Rows from block 3 of a small image classifier, named by matrix and row number. Rows with one number belong to one neuron. Each number is 128 + 24 x the weight over its row's rms, rounded and kept within 0 to 255. All counts start at 0.
After each neuron's rows are labels from the 100 images, of 14976, where the neuron reaches its highest value: "peak on" is the class under the peak. Only what is clearly more common there than usual is listed. The data: drawings of small networks of dots and links.
# fc1: MLP up (model.blocks.3.mlp.fc1.weight, 1152x192), inputs 144-191
# fc2: MLP down (model.blocks.3.mlp.fc2.weight, 192x1152, transposed), outputs 144-191

fc1.673 [153  80 133 177 131 173 108 139 130 120 120 122 107 124 151 107 150 148 131 122 191 144 116 117 209 123 134 154 124 150 117 149 115 132 124 136 124 142 116 122 181 123 147 172  93 128 120 109]
fc2.673 [124 151  89 109 129 130 151 154 124 132  99  93 128 120  92 126 100 107 127 126 125 119 123 122 121 126  99 129 120 137 113 115 153 132 137 130 128 128 151 130  54 128 115 124 123 153 104 122]
peak on: dot

fc1.275 [122 117 173 126 125 117 149 113 121 124 124 127 134 133 127 118 122 126 133 121 115 123 141  95 168 136 143 146 125 103  83  92 156 111  88 164 118 133  92 129 152 132 112  95 111 139 118 132]
fc2.275 [128 127 186 189 118 122 130 130 132 137  91 136 121 128 136 114 118  74 143 136 145 130 130 173 134 152 130 135 132 191  92 132 129 108 113 129 160 136 114 146 166 120 132 133 126  79 105 139]
peak on: dot

fc1.374 [145 118 172 113 121 180 153 159 137 194 114 115 152 128 203 152 113 124  77 131 101 114 102 156 106 160  85 134 131 141 129 140 124 181 148 137 130 128 105 125 103  75 145 122 115 105 148 190]
fc2.374 [163 131 148 125 109 115 128 139 127 128 122 150 123 129 120 136 128 119 136 126 140 123  36 195 142  85 110 137 147 113 127  41 129  83 136 176 135 147 128 135 160 118 124 128 135 124 122 155]
peak on: dot

fc1.593 [127  96 111 114 106 160 117 129  77 146 149 120 106  93 116 125 151 126  80 127 153 113 119 123 169 107 107 128 134 117 130 113 144 142  93 128 135 136 185 141 128 126 122 122 114 171 135  96]
fc2.593 [105 127 132 169 134 115 124 128 122 116 117 118 123 125 142 120 130  98 134 130 139 143 121 145 135 108 119 106 149 202  88 153 131 124 123 125 161 133 131 115 118 138 129 129 113  84  67 155]
peak on: dot

fc1.236 [ 98  71 122 148 129 133 107 125 131 123 107 132 117 143 162  74 110 114 125 120 135 130 101 112 102 135 144 136 124 155  78 131 119 133 128  88 118 129  35 138 167 143 138 129 143 136 128 157]
fc2.236 [ 91 115 140 144 144 105 121 115 141 131  80 122 125 120 107 131 170 115 163 126 154 138 108 149 110 112 126  94 136 198 135  17 122 139 119 127 116 150 119 166 121 121 121 149 208 146 119 128]
peak on: link

fc1.85 [129 100 125 129  95 136 129 137 110 108 152 127 102 148 150 160 157 117 144 120 151 101  77 144  87 151 150 135 127 162 119 118  95 130 131 105 114 113  75 131 200 109 128 124 134 119 116 176]
fc2.85 [ 89 104 184 129 141 119 134 130 131 130 148 129  99 127  99 133 179  99 149 135 147 132 110 185 114 117 136 128 144 127 126   0 121 127 120 143 127 144 124 127 152 128 135 133 155 132 138 135]
peak on: dot; link

fc1.556 [124 140 176 147 131 130 119 139 114 103 119 137 132 126 157 122 140 121 163 177 143 128 142 164 166 147 119 104 146 205 139 168 160 118 111 176 117 117 130 130 127 168 142 161  75 128  95  90]
fc2.556 [ 80 114 114 125  90 131 127 129  76 134 190 107 116 123 115 124 125 138 134 130 135 135 137 124 128 134  99 131 118 203  91 116 115 122 129 130 123 117 138 128 129 128 131 103 122 195 140 135]
peak on: dot

fc1.412 [133 138  66 179 134 118  99 154 142 131 108 149  98 129 110  84 122 110  89 114 123 120  74  81  99 137 129 162 134 171  86 129 132 128 132 138 123 119 131 156 162 158 130 135 130 167 102 169]
fc2.412 [ 80 129 121  97 127 129 129 128 124 124  86 133 126 128 132 120 117 127  94 129 127 100  37 113 128 132 120 128 124 133 131 118 127 114 129 129 131 135 134 130 131 140 126 126 129 115 124 130]
peak on: link

fc1.637 [109  83 148 143 148 143 128 126 170 157 119 179 136 123 131 142 127 127  86  99 163 120 130  91 126 129 129 157 140 108 105 105 131  46 143 132 118 102 149 139 193 113  99 122 120 161 123 126]
fc2.637 [139 120 171 118 142 103 134 130 130 140  71  90 137 113 132 136 184  85 122 110 135  76 117 166 120 154 125 118 127 165 132 121 103 173 124 203 147 129 113 151 126 134 124 165 136 127 121 156]
peak on: dot

fc1.209 [143  86 122  97 117 136 146 117 128 119  88  93 131 137  94 133 123 129  98 176 149 109 128 138 135 128 122 128 130 129 131 125 124 142 156 113 122 162 171 122 161 120 135 109 150 153 146 130]
fc2.209 [130  86 120  94 125 128 134 141 151 125 115  74 128 139 142 136 115 132 133 117 112 149  91 195 129 118 142 123 117 154 104  93 134 111 122  90 126 110 104 146 125  99 128 151 128 117 128 119]
peak on: link

fc1.619 [128 106 126 114 108 101 132 135 123 150 124 110  89 162 162 105 131 160  98 118 137 141 111 182 152 124 144  96 153 161  81 109 130 131 129 150 104 135  96  92 157 117 132 122 150 126  99 127]
fc2.619 [ 90 108 175 134 145 117 137 117 124 133 137 129 128 117  88 141 149 110 131 133 123 113 121 181 125 150 113 122 147 177 134  41 101 174 125 139 128 125 126 136 153  60 118 123 129 160 103 128]
peak on: link

fc1.105 [129 116 126 139 131 115 117 116 135 128 146 123 138 136 185 157 131 114 139 109 143  94 141 131  79  95 144 135 131 128 141 125 127 145 128  73 109 106 112 150 154 130 134 133 128 100 120 160]
fc2.105 [105 113 169 127 121 136 127 127 102 141 153 125 114 126  79 127 172  91 144 130 160 111 128 169 117  84 115 115 125 127 137   3  98 142 124 149 128 131 139 128 163 119 140 122 137 147 130 135]
peak on: link

fc1.76 [118 143 159 119 131 128  99 163 133 128 106 131 124 104 118 108 162 125 115 186 147 137 115 162 110 130 114 119 163 142 107 128 141 123 121 128 118 121 158 162 120 114 135 195 111 136 108 111]
fc2.76 [164 125 119  79 146 127 122 127 129 116 161 128 120 140 169 119 112  79 133 139 124 152 140 136 138 132 121 134 133 181 118 129 128 115 133 121 155 129 127 133 146 158 130 128 121 137 108 121]
peak on: dot

fc1.575 [123  90 131  85 117 136 142  95  93 107  88  89 104 136  85 131 128 111  90 173 135  91 128 124 137 124 133 118 122 134 122 162 156 133 146  98 128 127 138 100 141 130 158  93 100 159 152  87]
fc2.575 [108 125 127 138 115 119 122 131 154 128  83  81 127 125 126 125 102 112 134 113 118 125 103 139 132 141 129 128  79 103 102 128 124 120 142 106 116 124 121 122 122 121 125 136 110  91 146 136]
peak on: link

fc1.576 [128 144 126 131 141 128 107 124  96 133  83 161 112 135  70 113 131 129 185 149 151 132 130 132 135 132 133 124 143 116 118 169 154  83 132 136 139 109 120 143 129 188 159 120 134 128 118  77]
fc2.576 [129 130  78 102 174 130 114 125 117 127 109 150 142 128 153 130 127 164 177 116 150 128 192 126 128 128 130 127 143 125 195 144 128 127 125 153 126 127 147 142 100  91 138 144 144 123 184 128]
peak on: link

fc1.202 [110 126 154 128 134 134 141 110 101  76  74 127 129 136  86 112 140 126 150 156 144 122 112 139 141 131 153 105 132 126 136 170  78 121 146  74 163 116 137 111 163 129 123  83 113  95 133 116]
fc2.202 [114 125 106 119 123 126 129  95 128 121 112  98 128 128  82 141 124 131 124 140 122 100 210 115 133 135 142 133  70 118 131 142 118 124 128 137 114 120 128 134  81 129 130 133 129  98 147 128]
peak on: link

fc1.495 [118 100 143  90 136 147 138  98 112 129  93  87 138 145  52  98 143 123  85 181 137  97 121 121 148 126 118 114 131 123 127 178 115 159 146  93 123 124 149 113 148 143 160 121 132 146 141  65]
fc2.495 [ 84 121 121 107 122 125 132 128 144 130  81  86 129 144 134 134 117 125 125 120 129 115 127 164 134 134 125 126 114 125 123 121 121 145 140 112 118 117 119 135 105 122 127 139 106  97 148 128]
peak on: link

fc1.80 [123 130 117 131 134 134 129 132 118 114 113 148 133 131  65 133 125 138 211 137 140 137 129 126 179 126 132 135 131 120 102 132 125  84  74  86 122 100 119 130 125 144 150 114 119 102 128  85]
fc2.80 [134 128  86  97 134 123 119 118 142 126 128 129 135 128 120 137 124 159 141 142 109 120 152 122 128 112 148 141 108 104 178 123 122 121 136 121 135 124 140 134 127 110 102 132 122 158 134 132]
peak on: link

fc1.459 [134 130 136 146 134 134 119 101 119 170 126 135 133 120 151 121 134 142 116 146 128 113  89 147 110 110 147 148 142 132 142 128  84 140 167 114 125 123 117  94 147  63 143 109 132  89 115 169]
fc2.459 [130 130 170  81 121 107 133 140 154 140  99 122 127 125 144 139 157 104  98 131 127  93  33 137 135  86 109 127  97  96 113  76 112  69 141 156 157 130 123 129 134 126 108 137 165 115 119 141]
peak on: link; dot

fc1.58 [131 107 138 103 142 141 130 122 121  87  81 113 157 117  67  93 128 123 148 154 177 123 120 117 155 111 157 117 138 121 133 152 129 158 130  98 127  88 134 130 157 123 130 124 119 119 126  45]
fc2.58 [112 125  87 140 129 131 133 148 122 132  99  96 127 128  97 149 128 120 138 112 120 127 191 159 127 128 125 126  80 115 152 140 126 162 170 139 115 122 130 136  52  98 154 134 137 115 155 118]
peak on: link

fc1.176 [137 155 112 157 135 124 151 120 155 121 127 128 116 128 153 126 114 164 152 130 166 142 118 120  80 139 125 178 132 200 183 224 138 138 136 101 115 123 146 154 126  91 137 124 126 135 122  96]
fc2.176 [129 117 128 116  83 193 124 133 124 128 188 152 129 128 122 121 121 137 128 130 117 116  76 128 131 100 117 142 125 110 129  58 143 133 126 145 139 127 140 125 151 168 137  92 121 151 118 148]
peak on: dot

fc1.655 [152 105  83 131 114 119  81 179 127 146 216 115 106 138 118 132 110 138 118 127 170 126  91 120  89 140  65 166 128 144 127 105 103 157 158 148 109 110  96 112 128 139  98 124 167 125 119 129]
fc2.655 [ 94 133 156 119 129 129 141 124 135 120 135 132 127 131 120 126 154 147 149 128 136 157 144 172 130 116 134 126 145 155 118   0 128 156 130 126  88 135 111 147 171 159 127 130 131 130 138 128]
peak on: link; dot

fc1.397 [ 98 141 138 114 137 126 128 129 158 133 132 128 132 107 130 133 154 127 145 161 128 131 115 131 132 134 124  99 139 150 106 162 130 106 104 121 130 138 163 162 103 130 133 145 116 143 112 142]
fc2.397 [127 119 124  95  92 128 130 129 130 121 169 126 133 135 161 129 124 118 127 129 125 138  87 154 128 129 131 123 144 158 129 122 137 121 128 120 138 132 128 133 141 173 128 127 130 136 123 128]
peak on: dot

fc1.303 [140  98 184  95 123  97 136 150 145 143  84 127 103 131 137 107 137 131 121 102 158 117 129 157 121 101 129 121 101 124 104 128 126 141 157  86  93 129 102 142 136 128 129 153 128 114 125 177]
fc2.303 [122 106 189 106 138 127 147 134 165 132 145 128 127 117 108 127 165  90 139 144 149  70 102 221 112 110 131 149 121 137 130  80  89 125 125 157 150 100 131 148 183 137 134 156 138 126 101 130]
peak on: link

fc1.633 [140 119 159 137 128 121  63 176 130 131 126 111 121 124 135 108  92 122 131 123 133 147  74 114 132 121 121 125 130 120 137  74 173 162 158 135 175  83 104 127 122 128 142 134 166 113 128  81]
fc2.633 [ 92 131 170  97 113 115 130 134 126 140  97 133 127 128 121 126 128 128 133 158 141 119 120 181 116 126 129 162 156 132 115  49 136 139 150 124 111 104 107 166 170 111 128 152 128 131 138 123]
peak on: dot

fc1.511 [145 118 126 129 133 106 105 127 108 158 125 144 133 118  79 134 138 145 104 130 117 143  84 110 128 128 146 119 132 120  96 128 123 137 172 144 104 113 111  98 128  89 109 104 132 106 114 174]
fc2.511 [111 129 158  97 150 106 125 124 149 143 128 119 129 155 117 126 175 126 122 120 128 135 121 177 130 115 135 125 192 162 142   8 131 132 137 198 109 112 128 158 147 125 117 149 185 144 137 137]
peak on: dot

fc1.547 [120 161 162 130 109 124 125 158 115 155 139 122 128 110 114 102 175 158 140 129 118 110 102 180 138 134 134 126 149 150 127 136 125  75 114 135 128 126 144 167 102 142 138 165 150 133  89  95]
fc2.547 [121 122 116  57 128 109 129 128 142 128 134 129 117 127 135  96 148 122 141 138 176 135 131 145 128 128 137 121 175 164 131  63 135 128 135 149 146 130 119 127 220 141 128 160 134 131 108 137]
peak on: dot

fc1.649 [191 118 128 126 113 126 114 153 138 129 150 111 146 153 143 124 107 128 115 142 178 127 107 150  88 125 148 123 130 102 133 125 109 148 128 139 122 112 126 127 114 102 127 138 201 103 129 117]
fc2.649 [125 102 121  63  87 130 118 128 173 132 128 128 125 151 140 110 122 152 133 130 138 152 129 154 155 111 135 130 160 129 106  19 142 119 131 150 130 118  95 148 163 123 100 143 114 139 131 126]
peak on: dot

fc1.248 [116  71  70 163 122 109 112 122 163  79  91 142 143 133 122 103 116 141 123 125 148 141  89 121  69 127 120  99 135 136 128 121 133 116 134 130 134 112  83 152 116 125 137 138 155 134 128 137]
fc2.248 [128 121 163  87 128 131 128 128 136 115 127 133 115 158 139 113 145 143 138 115 132 137 133 161 144 123 126 105  81 143  84  67 125 121 150 145 154 119 109 168 142  93  96 133 148 149 126 128]
peak on: link

fc1.648 [173 145 110 136 126 127 128 128 129 153 128 120 124 122 148 121 103 131 140 149 133 125 146 164 118 127 129 140  99 162 160 156 101 138 152 102 158 123 105  81 121  75 136 119 140  73 132 164]
fc2.648 [132 117 123 105 109 144 136 126 152 123 121 138 129 126 104 112 123 136 127 136 130 118  96 150 144  98 127 131 134  63 106  33 141 113 136 137 123 123 130 153 145 128 127 110 129 137 129 134]
peak on: link; dot

fc1.178 [127  98 110 135 118 127 162 106 115 139 132 131 126 110 134 138 104 101 133 110 100 108 120  99 120 133 131 110 141 133  61 147 125 136  71 138 131 127 115 117 186 109  83 115 102 149 124 131]
fc2.178 [116 128 153 135 165 114 155 119 127 130 129 120 125 126 132 116 115  92 152 129 142 100 120 189 118 139 145 144 100 114 127 107 116 117 132 131 179 122 104 134 130 141 133 140 129  87 136 134]
peak on: dot

fc1.530 [131 100 126 145 101 117   4 131 116 109 116 155 138 126 124 146 109 126 124 124 146 129 116 124 134 166 116 146 129 121 144 109 132 116 120 126 128 106 121 126 136 106 101 120 188 140 115 105]
fc2.530 [ 97 143 141  72  98  96 124 129 128 191 132 128 139 134 107 127 180 125 125 126 129 108 144 143 124 127 134 122 161 148 139  89 112 152  93 138 127 101 128 146 122 161 125 149 158 148 126 130]
peak on: dot

fc1.683 [146 109 125 134 136 149 134 130 128 200 133 137 120 112 153 131  89 125 135 118 116 130 129 145 104 123 119 138 101 142 154 123 113 155 171 120 157 126 114  54 135  69 119 128 142  96 134 143]
fc2.683 [153 122 140 125  97 125 132 127 165 128  86 148 127 118 119 115 124 130 127 131 135 107 115 184 133 105 119 130 108  77 102  45 132 105 132 159 128 123 125 156 164 113 121 123 124 153 123 137]
peak on: dot; link

fc1.504 [144 164 144 128 140 129 130 121  93 116  90 186 132 149 108 121 187 123 179 132 131 128 130 130 103 138 131 112 128 126 135 158  97  91 111  92 150 132 102 129 145 121 162 107 126 126 126 132]
fc2.504 [165 117 106 120 120 124 130 124 140 125 126 107 135 128 127 124 128 128 118 164 133  71 131 114 131  88 145 125 114  79 135  65 131 117 127 148 128 125 159 142 114 113 132 124 142 158 140 115]
peak on: link

fc1.364 [133 100 120 131 129 117 141 123 129 136 125 129 110 157 104 106 121 134  89 106 199 134  67 123 127 151  92 146 150 142  88 120 110 129 153 111  84 148 108 202 146 144 133 128 115 127 120 151]
fc2.364 [ 59 128 152 158 162 101 127 147 148  98 119 144 124 135 128 111 152 143 159  87 104 156 139 132 128 140 134 142  67 130 130  59 167 109 128 123 123 128 106 153 142 139 121 146 182 150 119 124]
peak on: link

fc1.107 [158 121 146 120 112 127 139 135 125 134 146 154  86 152 127 147 134 103 122 116 142  84  72 120  96 140 133  95 125 148 112  82 100 133 125 135 154 125 108 109 140 151  93  89 164 122 115 161]
fc2.107 [112 123 161 107 133 154 136 126 128 134 144 130 117 126  74 119 186 128 133 115 136 120 101 126 117 100 131 127 118 136 130   0 114 138 128 128 105 140 131 146 158 138 124 128 142 137 156 137]
peak on: link; dot

fc1.196 [127  97 133 128 114 131 118 135  92 139 136 127 129 153 114 132 138  94 112 123 129 140 121  62 134 110 128 126 139 114 191  86 138 144 104 134 167 152 167 135 123 121 127 155 136 177 127  83]
fc2.196 [108 126 167 154 120 126 109 133 122 130 109 136 122 130 133 118 101 102 140 122 142 151 103 131 137 127 129 128 132 220 103 139 127 122 128 117 126 144 126 134 128 101 120 116 103 111 100 139]
peak on: dot

fc1.195 [102 163 176 146 121 133  90 101  90 116 105 131 155 129 127 119 160 128 131 180 191 137 150 125 144 137 125 141 112 151 128 160 144  85 121 155 125 153 131 134 126 148 136 161  64 129 112 117]
fc2.195 [126 130 114 124 128 144 126 119 122 124 127 128 135 124 104 126 121 140 115 122 118 138 134  98 122 126 118 138 100 175 106 145 126 131 133 128  94 127 131 122  92 121 116 117 117 191 131 125]
peak on: dot

fc1.604 [114 176 130  86 132 126 127 156 137 127 120 128 137 124 128 115 156 128 130 186 120 128 106 131  87 123 126  99 181 154 104 135 144 105 134 111 129 150 175 148 107 134 125 143 103 136 121 144]
fc2.604 [119 131 124 134  88 109 115 115 115 130 138 155 132 125 137 126 111 137 112 123 113 128 118 140 122 132 180 133 137 122 121 141 126 145 125 126 121 135 124 108 149 129 128 139 108  89 122 128]
peak on: dot

fc1.163 [135  96 118 124 123 124 128  80 134 132 145 121 116 127 174 111 128 128 110 118 155 105  49 145  65 153 141 163 159 193 107 131 126 128 142 107 120 127 105 140 157 120  89 104 132 131 124 135]
fc2.163 [116 115 153 137 129 131 131 128 126 117 123 124 108 121  76 149 182 120 148  97 141 153 104 164 128 112 128 122 148 135 145   0 115 127 129 122 112 137 133 131 138 127 127 126 167 130 135 149]
peak on: dot

fc1.656 [141 113 101 117 113 121 130 145 121  92 153  75  99 134 145 146 121 130 119  91 144 160  87 127 104 127 154 127 155 121 102 123 113 101 132 128 108 109 123 145 146 106  92 107 140 138 123 177]
fc2.656 [114  97 205 114 155 124 126 147 137 134 127 122 123 118  91 142 152  89 150 136 148  95 116 215 114 122 144 137 133 165 133   4 104 118 127 170 135 128 128 150 113 124 150 159 147 138 147 130]
peak on: dot

fc1.424 [178 173 116 133 109 128 121 164 122 128 136 150 134 110 147 123 118 131 152 140 155 129 139 128 109 127 124 212 133 155 177 170 131 115 107 120 100 128 142 133 128  88 139 122 124 135 130 122]
fc2.424 [130 124 118 123 135 170 125 134 128 126 151 150 129 143 113 128 123 154 139 143 108 116 103 135 123 116 118 149 137 120 142  57 129 142 123 145 154 122 132 129 132 181 165 114 128 183 146 141]
peak on: link

fc1.121 [127 134 172 129 136 125 124 130  97  67  95 147 150 144  56 129 121 128 201 139 130 137 126 149 182 130 131 129 129 118 140 134 127 105 102  64 143 124 132 124 125 129 134 109 117 129 133 128]
fc2.121 [ 99 115  97  80 121 131 123 102 140 128  80 119 136 128 118 129 120 138 128 139 130 108 172 128 127 126 158 127 135 116 149 110 121  92 146 113 134 113 128 152 102  98 114 131 125 144 156 125]
peak on: link

fc1.435 [106  92 148 111 145 149 114  89 135 125  80  74 123 128  93 123 140  99 107 132 137 105  92 100 161 124 129 124 149 134 122 127 153 165 162 106 127 132 156 125 139 121 128 134 118 138 154  83]
fc2.435 [ 71 125 129 132 109 121 129 133 139 132  93 115 123 142  80 132 132  82 124 117 115 136  99 154 118 114 135 124 102  92 128 134 135 185 123 106 123 123 123 128 100 111 133 133 107  82 131 128]
peak on: link

fc1.89 [ 76 155 153 115 139 126 133 120 134 130 133 125 127 117 129 135 161 129 129 146 126 131 115 135 121 127 115 119 155 151 109 155 129  99  95  94 139 122 184 161  99 123 132 163 120 140 120 116]
fc2.89 [146 129 123 122 108 122 129 123 122 128 155 124 134 125 173 143 142  99 123 128 133 143 104 159 128 128 136 127 129 160 120 125 129 128 130 129 136 120 134 136 158 162 140 134 133 121 114 125]
peak on: dot

fc1.325 [ 99 168 132 102 113 126 120 146 137 132 138 125 137 104 128 126 188 127 121 188 125 130 150 167 103 109 128 133 173 153  98 125 130 102 127  72 123 130 198 160 128 136 132 191 115 139 115 103]
fc2.325 [136 129 127 141  76 110 120 126 124 131 146 127 129 132 133 150 127 116 114 144 122 146  94 145 137 136 130 128 134 154 148 128 131 124 118 125 124 136 125 135 176 121 139 128 129 154 128 123]
peak on: dot

fc1.621 [117 154 149 130 136 145 128 120 109  93 108 144 130 144  63 141 123 130 206 123 122 139 131 141 154 126 139 130 129 101 125 141 128 105 126  62 143 114 124 127 126 134 147 107 119 131 131 124]
fc2.621 [122 133  64 105 128 123 112 113 128 120  97 130 139 126 149 133 126 143 131 126 132 114 172 100 126 128 151 127 155 108 175 145 128 114 120 130 136 116 134 126 103 107 126 131 123 145 162 139]
peak on: link

fc1.489 [122 111 122 136 102 130  93 123 127  94 115 127 128 118 127 107 132 155 117 166 118 116 111 182 158 129 117 135 121 186 105 118 120 124 141 153 130  98 123 131 130 103 125 127 130 136 123 132]
fc2.489 [142 127 197  63 152 127 134 127 147 127 147 107 134 111 127 135 144 136 129 122 147 138 129 163 130 162 132 131 140 150 115  48 115 151 135 131 103 130 120 141 128 150 128 135 188 179 148 131]
peak on: dot